{
  "arch": "xception",
  "color_jitter": 0.1,
  "targets": ["setting"],
  "residual_init": "none",
  "muon_scale": "spectral",
  "orthogonalizer": "newton_schulz_5",
  "cautious_weight_decay": true,
  "batch_size": 256,
  "final_lr_fraction": 0
}
Rows from block 12 of a small image classifier, named by matrix and row number. Rows with one number belong to one channel. Each number is 128 + 32 x the weight over its row's rms, rounded and kept within 0 to 255. All counts start at 0. Numbers have three digits each.
After each channel's rows are labels from the 100 images, of 14848, where the channel reaches its highest value: "responds to" is what is common among them. Only what is clearly more common there than usual is listed. The data: reaction-diffusion patterns (Gray-Scott). In brackets: how many of the 100.
# convs1: first pointwise conv (model.blocks.12.convs.1.weight, 512x288x1x1), inputs 0-71
# convs3: second pointwise conv (model.blocks.12.convs.3.weight, 512x512x1x1, transposed), outputs 0-63

convs1.334:144155113164111082102155163092095158065141143150044175114156154128126192172123128121075081130036111075184142159145155143129145091165116112075133175127138137143149160129086146124101100097172170188134120117038134128141
convs3.334:129130140112134058173156092164147126120120157140143181154183153158136098108136131124138174102155134135141107149163072130130151183089073091075141136125106143155105103134100153133135144099120126
responds to: feed 0.046 kill 0.063 (31)

convs1.183:105129124063148140122151128179125146111125118111135169158086157197115182215141149118106188119132090133152124077085144136162112157146133180133121156115105106072095100166098110113136143124113108099164067141138125203150
convs3.183:076089107098195144099173171136163172155116094115085115126127130162133150060138146145060107132119195119111126108125194102071116129158128089171104067153115118086082131135127069121087102118101106
responds to: feed 0.018 kill 0.051 (38)

convs1.301:121114073112147146125105110116128152118126117149123190148163114177091118126152119124119132182215141116117171179175175213207151163151148147151126101136093107169075159141115154101107137165162181150145109154107098128115
convs3.301:078134178163137176121159108139145124088108129145123137136163140137079108134170067102103148156111129141115102036074111111175161144100087166168120069159101143126089117141131138145152192112110098
responds to: feed 0.037 kill 0.06 (41)

convs1.69:124148156166103125068120152161121159109101140117135147096091099109061074132143097147123138061194138137095100105112102107105076125130138106153119140108182090134078142092120147102117176110117104120174101126110157174164
convs3.69:176104092195123087069125056139168114111154072127103132086103104145114109116104128109120178095081124077120179182129162098161144124110132138130156133081101048143093076183105130142152191185172098
responds to: feed 0.058 kill 0.065 (47)

convs1.398:160119137120134147142128111194134114109126063102144179140167093125087116079110134166176164145133156125094126086066119119123109167162141106153130112134158096156134174148143093153168159103099096117135127078086112127099
convs3.398:103147099111087102100104086084167155131121093145152151132158125145115166137089176096181148111082117155046104096111114144087127131138150187165095132109080143113138174128113121125109122105147144
responds to: feed 0.022 kill 0.051 (81)

convs1.375:103148107145100175111143139166101184111012112187101128107167067123059131133135086144131174125065150029182128126109123122184138135121188143115119136129159157122119077161114127123134128156085124134135153149069111129142
convs3.375:090150110126119105087217154172150129138121095176088076143127030172121118022027083121134130165163089137124153078118150093102135152145206130090131127170103133161101153084154147157100122194164171
responds to: feed 0.054 kill 0.062 (37); feed 0.037 kill 0.06 (36)

convs1.230:069199128151112078121211132058118148117132126155233109152132091200137178189126154115076081125117186158158135140184092125153109153136091057144167131115124137168164118139156142133157132105138088120132129102146156143168
convs3.230:112142149144133092180099139086187101149135141158118067134131169137171133138061107104144137070135120145122119141136151150072141154100116123166128069151067178149133196115144135084102119121122167
responds to: feed 0.034 kill 0.0618 (80)

convs1.395:105166140162139072147130127150178181098084142113097106099152131136089111038115130159085139064137084123166138088154139183143156111153114157149116076096118154109068177124096118125153073143175188168133149130098112107159
convs3.395:205133141217139107164103114108122100102107146189094147127162112104133194074123157123100119120158145138161169095104064071138161145122092188115134129101132140129119135173110119112143092149114126
responds to: feed 0.026 kill 0.059 (90)

convs1.265:092093128077155116139123123061148112155062045136123149093160135109149091174106168127079145106139137121157130138104100158164089168131173104113102152079114160150137140177146082098125172159192153134136112195107199089153
convs3.265:123137150172158139160148161143145132125193134112115087129133101177122130126168078162154112187175103101156083152151159070198119126089133122094125165130120115170094111132145171169082145203162202
responds to: dark (34)

convs1.482:095113101107088167135169141078121092119101137152076131135111141128151105151087095068096128113122079124183096161120100104115168144170102110119171109106134168186091111139170148099108154113140100080097111132132109092089
convs3.482:098087122117154127102166124185103143159103065138080149148167148105112171064085141104171157187184107061094156111128138152176178170158218142149133141146111080121124126164180102125148102112178137
responds to: feed 0.03 kill 0.062 (86)

convs1.411:106110127097138119152203117094132117150118182175121129158115149125107139248109099081136146183095118194105159116071110084144136133124146119166156092157109182045120094141134152080165087145127110111140104134158204104150
convs3.411:097099125082108108135115167108121108117189100119106160125104087103093136067142092067097121175205144107113122125093140133124131153106164091104077127108149117167131108101168102135133192135160152
responds to: feed 0.058 kill 0.065 (61); feed 0.034 kill 0.0618 (34)

convs1.23:247135175168173125143151162155124142189122129088079122113104104168107113081168189063130145112112194122150102177132166076151098078132124148134090139085131125136122125137123060165124172096116097110157138063090138116175
convs3.23:114074092202127144118139126114070133123112086152159111075148080156127134115119122133199125124192120125116087123197102125133086111071120092158112100128141152219127084152112127210123089162105149
responds to: feed 0.054 kill 0.062 (36); feed 0.018 kill 0.051 (27)

convs1.55:129135096153133147113140140169197119123117166159075130147109070174070144103122111118127130120144140120145133114096163124101140179167078118155135105117163152100127110138086143199090110180114118126129136165135133103098
convs3.55:173116095140149102102204151157105033169150130141096132119135163107173152112115060113083092136133092142146160118083188111109058161087118106127089099054051108132111091097147167178168116107156144
responds to: feed 0.078 kill 0.061 (86)

convs1.511:129098108123172150204138093122078133188158051154119124131097092163082137136073159104130188115138103164101115118125172129070154073103128086112088136113164132180117191144183152147126227152084154141112105054097172119138
convs3.511:110113177119115102067075150131166121121076118188153148139124117106133164079109156106066081149097133147137183104110130138153129119122150133136149059081143160162105124119070123154152101134156142
responds to: feed 0.03 kill 0.062 (56); feed 0.078 kill 0.061 (25)

convs1.172:108142167068106212107147051135136134160108172076144160063118121134142172154098145116093163081116139157129133151141103155096118121068113119129146117120131159173104173171182167153147101088059129107124083102104121123087
convs3.172:137156166140133140165107161121143229162111134111132108117141132157128084104108134105131159106126168116154150160115122106150155141114175174102178127165145143120091107100137173126123161109108220
responds to: feed 0.034 kill 0.0618 (29); feed 0.058 kill 0.065 (29)

convs1.426:116131134132093194126198153122128187135184114203172108103124126133122147181104141131132101084156160092112076154154113119111161140136112163163138169175090135126172127155127169144081161109064115131120132113156160126141
convs3.426:167169166103133145151160139094132177153085093132091093080100101114133162070043121143143147173151113097102080100114151155130129155161188157154160112130170102110126072151125215133114107103152124
responds to: feed 0.034 kill 0.0618 (37)

convs1.96:148073087166115089102134122188127117125152145073132124149122090096102165084080139133134121166082128144109133132157139124090113213122134159130142069138137162092118151080120090100106135105086131151129153127130095195118
convs3.96:164117090081138142137086119169083147144134158156154164124164089194123184095100112118137131131108083092152091155093149148135170157179116156156091108173154178139131122139111141094125078142130135
responds to: feed 0.058 kill 0.065 (39); feed 0.014 kill 0.047 (34)

convs1.486:173082159167091127141059144124130111138181086154147114173088183111100084167084128140145090094129100146125126114110175081148128152077124120123067174079123152146118092081154065140131091139102124142092096116122127135149
convs3.486:116128166202168141108144103101129087107182156137109074099158099115099100178135130141128134105156146142111052107085115112151146102142112110122104172110107105137161145167112091094131124150174098
responds to: feed 0.039 kill 0.058 (39)

convs1.30:172042202162076142148100127109093110206136158104104129185110147146105053103169128140145126121154113125081107131133121149176172096062141119100090164116104158100121123132166060123079155094125115121155122134131132146087
convs3.30:136121085141095132142122116147112122148195058130150162107153126181128129129127140097087043121165184145158165150155099210195182123145116097127091128143114160151148092140131193054112058190166171
responds to: dark (36)

convs1.100:131118092129161159073168183086194130110140108175107121111160113144143109183133155144139118163157099129131118119063158119099149182134094123120191165103137100116147139166158107087116126127170126137128086165091153139194
convs3.100:177071139078103113156104076127125151106178148129081175141081132098158136199130133153169091152109201101162087146126176135114175111083119101143154060137113184146125125125092121222177095152139106
responds to: feed 0.039 kill 0.058 (61)

convs1.246:131079148121118122106147163147146163116129179127164144146073141139180099110156155111113146142146139169116155096127094101071145191068126067212135074114105113148170082100102082095120190088192156210127146182061146101108
convs3.246:078113136162146073109138113124045118115110075181162067166121079114188147136118109115101119110104131078117114112124129146173087091092141135093056084128083111084079093090113103105079124102134121
responds to: feed 0.058 kill 0.065 (60)

convs1.244:132119166059152123156137075133128153145153095138116123124146114095101124149156164122130093149153122071135150083053095198167126189111102134105124113082175134124095089110113119073110141132096166093098177137121079114089
convs3.244:127145152054110151072124139103152144148111141141129147158147090133094145187106143131156072169133122133090129142139224125148091094124103142165108134143148123129103158133052151134106138119140089
responds to: embossed (65); feed 0.03 kill 0.057 (42); feed 0.026 kill 0.055 (35)

convs1.455:128128117084083120058149162154158141136132108140163136103097091152096141128166065133159049127165129145103065132106096113104149076097149170134145017153116120112232136123147138200159153173144117124114089139159079095125
convs3.455:151133146134137149064135125087150148108140143156119106130163124146104096092094158197175153124057114072117105086156164207157153093116105145123129123133106180121154152091118174105079127203088146
responds to: feed 0.037 kill 0.06 (57)

convs1.60:135141142128165127172139154163176189127138107128101193064174139168150133218106119120124096087106150130080169160034076107089135120139102142208119152165156119092151135111167116151182103064146171152078101099107119162088
convs3.60:152138153076081113130169117185153232109110125112120131201157157109132056134121141109142110137161118129144083115116109102118102117118170098126024114138099139172145122152128149110153126107162103
responds to: feed 0.034 kill 0.0618 (93)

convs1.41:134154090112118101163139165139151140075177169076149146150157136173127186106167127134128123135160104139122095106119125107144159119139144140164177141149150113080113164135147136127147110122161059016151111113213155136127
convs3.41:113211143093106123145128120157131089126104167180146152130126107129116127128142119120130135117107091140108109156161189152150131148189150187152171154144160146128142129183138103189150099122151176
responds to: feed 0.062 kill 0.061 (33)

convs1.465:092139146110136170130115098107126063124105058162146132125103142080143094124124123158141145130155147120141173140155119103117129094157113145159155127110167112118238162136127135154071121111114115096091145121125194125072
convs3.465:167162170190159091076144127137133181166085160119169143100104116156110126156064098121104143178142117142150170118173128140200172124182130098147164206094165104122190145111136113118122219136183141
responds to: feed 0.062 kill 0.061 (78)

convs1.383:074110087174083122137143123125146123127178198081133184199144101039166091242127088136112159118132116154106182146176112125104146085083102125150158157112096119109120138109171165126082105122175148148142135119085162129143
convs3.383:060130100062098110146073131141114089116201150085114092147153138087118125139108138085090133157038138168110145088099097090146024104068194132113131117073089117113162152126141169077114119141104122
responds to: feed 0.058 kill 0.065 (77); stretched (60)

convs1.459:073095071117123136065123110077115121150113176148126139085199118139170182111074126180149156183144171122121133137114153161140095115098159137152108148129083098121130118142120085184164169182115157113178110176108116201141
convs3.459:134088127114164155152121111176100119160106115126142101115088103127161074132159109124108146102088150113138156154049065143134139139111124120081070104140141129119080117105175096089114152101150116
responds to: feed 0.054 kill 0.062 (88)

convs1.488:119115157111182168095234114112102101142168058131183171108164145085092087112113205140102122122125132190164167157077156151145126169159103103171117099112145115127112127077093169127135156130112159142119110091108130137126
convs3.488:121103150094129088097118115096117110116144145072168108131061127142129136120162179184136070150157145096139114119087191158045093150131138133147079142089109173153180090163092139168183120180132150
responds to: feed 0.046 kill 0.063 (27)

convs1.490:155123120080156148151170128071157153148163196118114143178151069152111139128182127183147170138141164116106136108132060129176123100134133134169111175150130158180090095133126162194108130125105120149088112097113082142198
convs3.490:163122133114127114133132060168129171145083141084093129113102100136116118113078065126189125109176127166111141104160101123130169184121151172115201087126117114219118133128128097119045158096116094
responds to: dark (33)

convs1.216:164105146140147102149165111170110105133152137070154133102125133082132078162154153159144162175116110153097106076142190136144085150108151070112203127132065149119090137144123188087172102138121128071139143122088178149129
convs3.216:093115105109141164105108099142103101097152157052126112111092115110114088102096093159144141101108151095188140181153114127130139145085155102129179096151117130121048110163164092083141072093129074
responds to: feed 0.039 kill 0.058 (43); feed 0.018 kill 0.051 (31)

convs1.177:111129153153151168177114126138130187125085094129084131100160124180137142157102106158063142152194145093132149143153104113139165092160107183139126094132153146079102116134152182112108152101127129189071131138109150134094
convs3.177:121146095174071104111130138135111110120093149099123152097091062120127126181137128193107127104117125138118161138084120088162144134107099140148097095133125127122070149066168099168113113153128078
responds to: feed 0.034 kill 0.0618 (51); feed 0.026 kill 0.059 (38)

convs1.119:166119145133102153078168182060116133125142157167129119097119116000120143127127134156114136119136131111074182074161136102109128065096131164101147172107120133125172164186155076114101143057163160103147053144098091128125
convs3.119:100148125156145120160135100109104092125145172047116128176137143126116102097113101173168168133148115100085121188156098091105073129118157130093161140091129127077107116063104102139112150103122112
responds to: feed 0.046 kill 0.063 (81)

convs1.249:144059101120120147144123103188118100133155109101094098110140114090118051138134067138136130146162164095078144061101126091147155163079175167151116110141091148107132083146183199127095129133124106067106111126139153108136
convs3.249:093127087196115140093142139071127151129118204145128148134122095116140116093083132095169028138157195105140141132137154085073121131140112136203103154099109149140070165133160124111164192095125138
responds to: feed 0.03 kill 0.062 (68)

convs1.151:151140183096117094116172099068130177157185143153100108079171115132132184140149104133095151125128112096130130089132167128162154135116116165082088116135059148143146146132156122104116170108114148091151197173108113139144
convs3.151:127141140196146079113129091163163164086089165092200106160116101111153111139117126193144140143142203092134133120141153095068158133082106120101174150133156131144163160144131169152153155204160143
responds to: feed 0.026 kill 0.055 (40)

convs1.431:124164092124111144109159149135171089000147199155216154099144130102110110176121160092143147123077175136177152117057124110056119106151129131129130210135147169180084196174115076136120091153099117201097115134103181123112
convs3.431:149166129130109150124141119162114119109105119139171110049122161132160128165073147146122154173164107115118141147163082104123081090064110160116128146164205195183153094117145138145126108138096105
responds to: stretched (98); feed 0.058 kill 0.065 (48)

convs1.372:056109123099177126132134114082141167145110132030071153192131106130147132183108108093177132105111090172140102083160129115125162145111171095104093094087110172189137126112091105107112118124135115108099124157152125146124
convs3.372:138114130189130156180100073139126114145131123140116188133127108129144172121227153128121088140069195127116133151143162106143169147152106183091089168129102134165143141136093167119097109126120112
responds to: feed 0.034 kill 0.0618 (27)

convs1.168:140147115070107128176131159085162115132119097089135069162107125107089128105141168159074113054207129099066116128110124154130103150178107105112091113095145136148121157138102167117071142116079082126053170090170092154100
convs3.168:090124133113075103133126122130131135091114109139129146147108096098143153141154059117117126158169143113112145053167154166105106125147132108070164087148166202123089147112133179100104160118118154
responds to: feed 0.014 kill 0.047 (57); stretched (52)

convs1.197:116140090125138092144140125138161104103121094130060091145104027093106178106201151132095126125103092162122150106127116144154126160154100098097118069154146072116120100165169096113134175131108195128136118100163127123118
convs3.197:128161109143150150162147102133165128106138115148132115156151108098140130136163059153126120086082131177092167131096091088183097147177141156145105152140043119117148085139119128106089166161149150
responds to: feed 0.026 kill 0.059 (93)

convs1.253:150173144107155096156048148134126086108144072119144158128135130061114168121113164068160088160125159121142100087135071105177166121186083116102127156164113105129042156170161133197141112111119078143112108163160148135143
convs3.253:085136097140149131072113097115121065101127130116168150110155103124189137151137090169151168112102145071131167110131131182138152125143138112111164139189113122133074073078156139117104123133118175
responds to: feed 0.022 kill 0.051 (44)

convs1.48:147139104148153140113148145085143212148120078102132142085143109128149136138155157206129196118115166127122064118117146093179120095107073095152129118047136104105142151137094092066162204164110172162160119068097164095098
convs3.48:176159131140123085085162121181167171181193121168174155125174137139119120131165132130134158128146163187088149147128153154179112161083196179120103168162084126174169160107144134100146159128195171
responds to: feed 0.03 kill 0.057 (38); feed 0.026 kill 0.055 (26)

convs1.502:132071137192125107101181201116132111069140171073110129203128097104133139106100111057086151166147114172131096154097097100087146150139153094068104142087136124163120201101090129077079143120104116088208106140144167103138
convs3.502:099092119129042110126096096101089092095111118132090125098091118114107091126160087173123126071206164068074163122149179134146105057130215158132089120119078141162150153117122111134099163068172111
responds to: feed 0.062 kill 0.061 (51)

convs1.292:119136080154099145045168084181162148134085145151108101148152107079081135126155168088095194121132141131203102143114174086153122103098077172162178123121124091092113153141115154165107082204116112117145153113131174087178
convs3.292:114157097065084072145150105113131148138132112148135119096121101216085195189127128148108130102105152133156155153140096117098156097104154134150127091065147158165140035076168136125095156091128092
responds to: feed 0.062 kill 0.061 (38)

convs1.169:119140143040091130139096112139127080148144073121131186130110127102145123131135144092127132078113140084151117132126116091130079164195155174177090141132133120127125145123105116104113107137087157130134125139108109123060
convs3.169:159166112174127127169128080105132151106150082096108117138153143149086148133149109065118074088152119152136145107138100119162146147142077118126114144127109088094120125112191110124147121190142124
responds to: feed 0.058 kill 0.065 (26)

convs1.9:157079185147176139136140134081114131089159155195116145156127087167123106175105085078152111156106156080112140162156202162128214128117139137092143141144116153100157133143113122108180147124136135157138130077159152090155
convs3.9:089122123113089134198128175151195165099149137104139149124155143138146175138144169128117099142190131112086090173106120133137092167141144150095130127149121129123129167128144055118122151140106121
responds to: feed 0.039 kill 0.058 (75); stretched (57)

convs1.58:132195101166100123119126110099123076122124167102101152131119130164178089044127169099156164118104090135178175147102123169116141130134132124067137157140132092137111175209151140126017111092128133163153113067130099125151
convs3.58:218126122119115151115119116159126141173142186131115140151120121140117176123104143153131111134175133094090116117127204083144102146150123139133107151170160071133131098141128125149082115150159106
responds to: feed 0.022 kill 0.051 (53)

convs1.306:118081120178139133092124115109137080180119126106131099096125138100163089084159108099154113108093125138144096190134120142202117072117204142188146130172093155118098142148158159131133102158108135114112109155143170114198
convs3.306:158134122196158131119114095087120134117130127167155158070143151141134134075125150107122106136141165139145130153112109165074089132125096103131154156092093126098120148107146159182176135124154102
responds to: feed 0.022 kill 0.051 (56)

convs1.129:147181134121125074153060126131170111159076111181137191091142085126090087125125141084085123090122140161151182120116134175154092118138133159095136139126125160132113125132134173098141093143102111154098107097098120135089
convs3.129:137109115123110196126057114074071107125098103180135142158118099120145166116115123089087147107124102115109143181172148132172098198153107118194158142090085069077126121133180131121109156061084081
responds to: feed 0.026 kill 0.055 (39)

convs1.380:090117159049141091087182138138098115083124167168104117189160115104161158135118120125144096143104060113161058093135134134155153134148142189108089094048168133155148050161126122164144133086096070160174159132141105200098
convs3.380:115159130150154109067150146119144106129165135163135131108155120140123131075108141106181139127047106194142125135151120152109110149108124143133190125168142157128141123127150141190180114096050138
responds to: feed 0.026 kill 0.059 (39)

convs1.199:152149111153119121189116155147141113181106106102095102172136134139099088124085163134074061161140188127081103189139070090108113126145132130120150145122126128124105146142048121119061107070137144109173094160174138140105
convs3.199:114113178140176115106126134145138160141088075093128173109116142119141106109153119132138154105144133184109206217121106145171103087176131157180147113113131110191095168146153117126116121171139119
responds to: dark (37)

convs1.469:107116136151118082066122088133174185142160173096117127110135133060106158203132133109079130113122111224125180107161065087121141175161162124095105155121112152122114151122089147101109121111164074137097142139095125145083
convs3.469:142094106112165141157095097138157110106111101124165119143154095082121097107112140084188158140144144101144128127148069123095137079096114054152148160164155129068120190164161136152126116082115162
responds to: feed 0.058 kill 0.065 (50); feed 0.034 kill 0.0618 (26)

convs1.187:109146146129169131180120141091119179196115101120143123147125079111124099156136172125098101145199181138133163110115123096128118115049184100155101141119126133147144137119116127084189184117092140105125120092165141169129
convs3.187:069111129191107083077109081166133112103147126064101127071142105135114138115112036179130065126189187077091163082163113122163129071147141082070162197126053120150099055141160108116153087129132162
responds to: feed 0.03 kill 0.062 (54); feed 0.018 kill 0.051 (43)

convs1.460:165130123114141169121128144151098092111063096073091170118156101091082102120093134138124200086092093142090117182154127154122152099161147062041137160057119164122126144092181129145188104128132147126141087153125121174135
convs3.460:149145127136152112133132125150064129135149105198158150135105162169087124093136076208099164164137154056108145173151134115130135108107139196129078204196125145123104124107097147109106161135192165
responds to: feed 0.026 kill 0.055 (33)

convs1.214:130130096109130120106110198093081166127183088153134135114082184180152123098103152116120098132111154101092129125166186086089125115167140138154079129140133136090181109120140128128173158147139118179124154220095157121163
convs3.214:129178098116120119105082120119084120148123083155146110096183132138139187142105147082102077120120157116137175155077150108111111160085102126119160130059120159138188135117138219118191138111104119
responds to: feed 0.026 kill 0.055 (34)

convs1.52:117160181090072146133167179101149186157155095109100175220097138157071188138140144156121117120120079142149066127137118077163178112090120090087081178112108108088170086054197127139118183142078148131134111136128117139112
convs3.52:144095101138141113126074121118151112113135137157126103115135157128149068132209151151169160125181127133098084122130113124195132128162097159126036138150098142120102135127145116115128179082208189
responds to: dark (40); feed 0.039 kill 0.058 (38)

convs1.170:182130124156131155173133128072186090099110102080083146132153121144130141121098132142136118088160100184096138104113216158111107134117140122120083189110109217121093143119189123110084169128178105175203137100063159151103
convs3.170:107116091104145144072079122127118170118097110093163134150100093147138134079172084143148180139189118152115074123112166109143119144154035183103153113134116111148085148095104151094140140126092109
responds to: feed 0.018 kill 0.051 (26)

convs1.407:070125155135126137132085128047134156146166125137159088181097147113106079090095131140126122126234094103167154136105155105136181112148147118131114096134156134074209118068142094128117103171128143134115109137150137110149
convs3.407:119183130127100237167147143095140173150193120155125171144192096133204110123136129128220119119170138127163158163115132104183101128124147118090140102122187129155130076133141164130143139129152090
responds to: feed 0.026 kill 0.055 (31)

convs1.212:175092153130175138133148118111095163131133105118138076108068136173095140138114139168126119215166130121084079112168128105141206137100133074099152137128135154222104151088116127080166092120127105144078081132091137115060
convs3.212:135079088134176165130114107197126155144111132160138140177152124140139135187103091136210121127138119178154148117160189138135147142127134064092136097085077118131157114102144153162096136120168147
responds to: feed 0.026 kill 0.059 (95)

convs1.303:112139113133184157111095140167202126148166151094118093148071068149128111126122171036110055119214105092133143143128116169069156223098127067093144149120198163129097153135112129145115123124154106122168127135145094096139
convs3.303:124106071121099139103091119067136118072104114120103123152137123116099123159166195129099114186125085075148080065175074122125125133076116153100066175169109132149194138080129139126112157164138126
responds to: feed 0.078 kill 0.061 (44)

convs1.293:145093075134125084147182170115102161042127221098162137115177086163159116173107097137117105129108113122080184106142194133146081129049135141159198165131148148155133082109216121120099134114107148153141078151109141184131
convs3.293:140133146135112128061115131118100087143144115117099154119139139130167168172127116117095100118093157143118057149079129091094147150117098084085111096116134082133148140100111074138085148122086092
responds to: stretched (68); feed 0.018 kill 0.051 (53)

convs1.72:133186126132121164130157059121130092168151174155156155175159117136142130153135078116122110157153146172087085112145062163114108154099160115134127158152129209152092169149172048122100177085134108065140121087129117110039
convs3.72:082103127143156121175161155167193221108104115133109079092118123079105126131108125140108175099160183196142087094119107125128159129146089052091115092092127134125169166109157128118177154148085149
responds to: feed 0.062 kill 0.061 (50)

convs1.421:137141146118104134134107152123158172088205100137163072112111106123100104114122118117103162129165157105147114112142139113172151077134149142124175092176131161128122138091146077095121115170145171186112179186094065121157
convs3.421:166156162098095132113151185084133152128099173121150059130112116137104128144116089089166140039176151081096126146112169064123200119076147135118115138122100139070177149112098119097136112105152108
responds to: feed 0.014 kill 0.047 (46); feed 0.026 kill 0.055 (28)

convs1.333:136144202132141098052158125146104124094180143096065131082168123141091148123092192095160130071079154023101179146083153116143209126137123123092145114066085103104106106109149147120159072121134132155054111114107106066110
convs3.333:116129129134113115088102151087150122115115147108084088119133073116133179070139127157114162126122130118120089120144162160089131137110148122151132110153092123162121113056134164112167139116103123
responds to: feed 0.03 kill 0.057 (37); feed 0.026 kill 0.055 (33)

convs1.239:138091203148101164159097147148094076116135125188089154144117125155117160120103162161169100074117192187124124085118154135127112162138091094141143102160119168123105113135101134127076087100170102203124098151144127179091
convs3.239:120119171146158150170142143162084144169054165107142106136168173123175140140131115146121191125154105134152131066108118169088168178137070099075176118102123139145133124087123105087131137158144117
responds to: feed 0.054 kill 0.062 (34)

convs1.103:151090086252139152109127123083089128167133099116145089093136163119140137056155138120137146113143117128141061105096157170094146130078085113125192154149121144121120145140099101167123107093180133082116143168160113180110
convs3.103:105119135107103126158106124149067109123151134126116080155142138183167163142112133134142177139084170132120177159124159109079101149119131113156076116083032122166129099085147070153114133083224065
responds to: feed 0.018 kill 0.051 (46)

convs1.447:164121194166152127171173188119109106182180178119084120122129117109118118103169176173084140251054143131122145155111057114187119176098119096179081092158155176126108091089187131067098111165160075102084118151146114121102
convs3.447:072141100029117089141149103121123079173089140092153106146146073148111117120095150096138150154167092111145099166134090158116150079114087096151107110160077101109120194125122096092110059148046132
responds to: feed 0.062 kill 0.061 (29)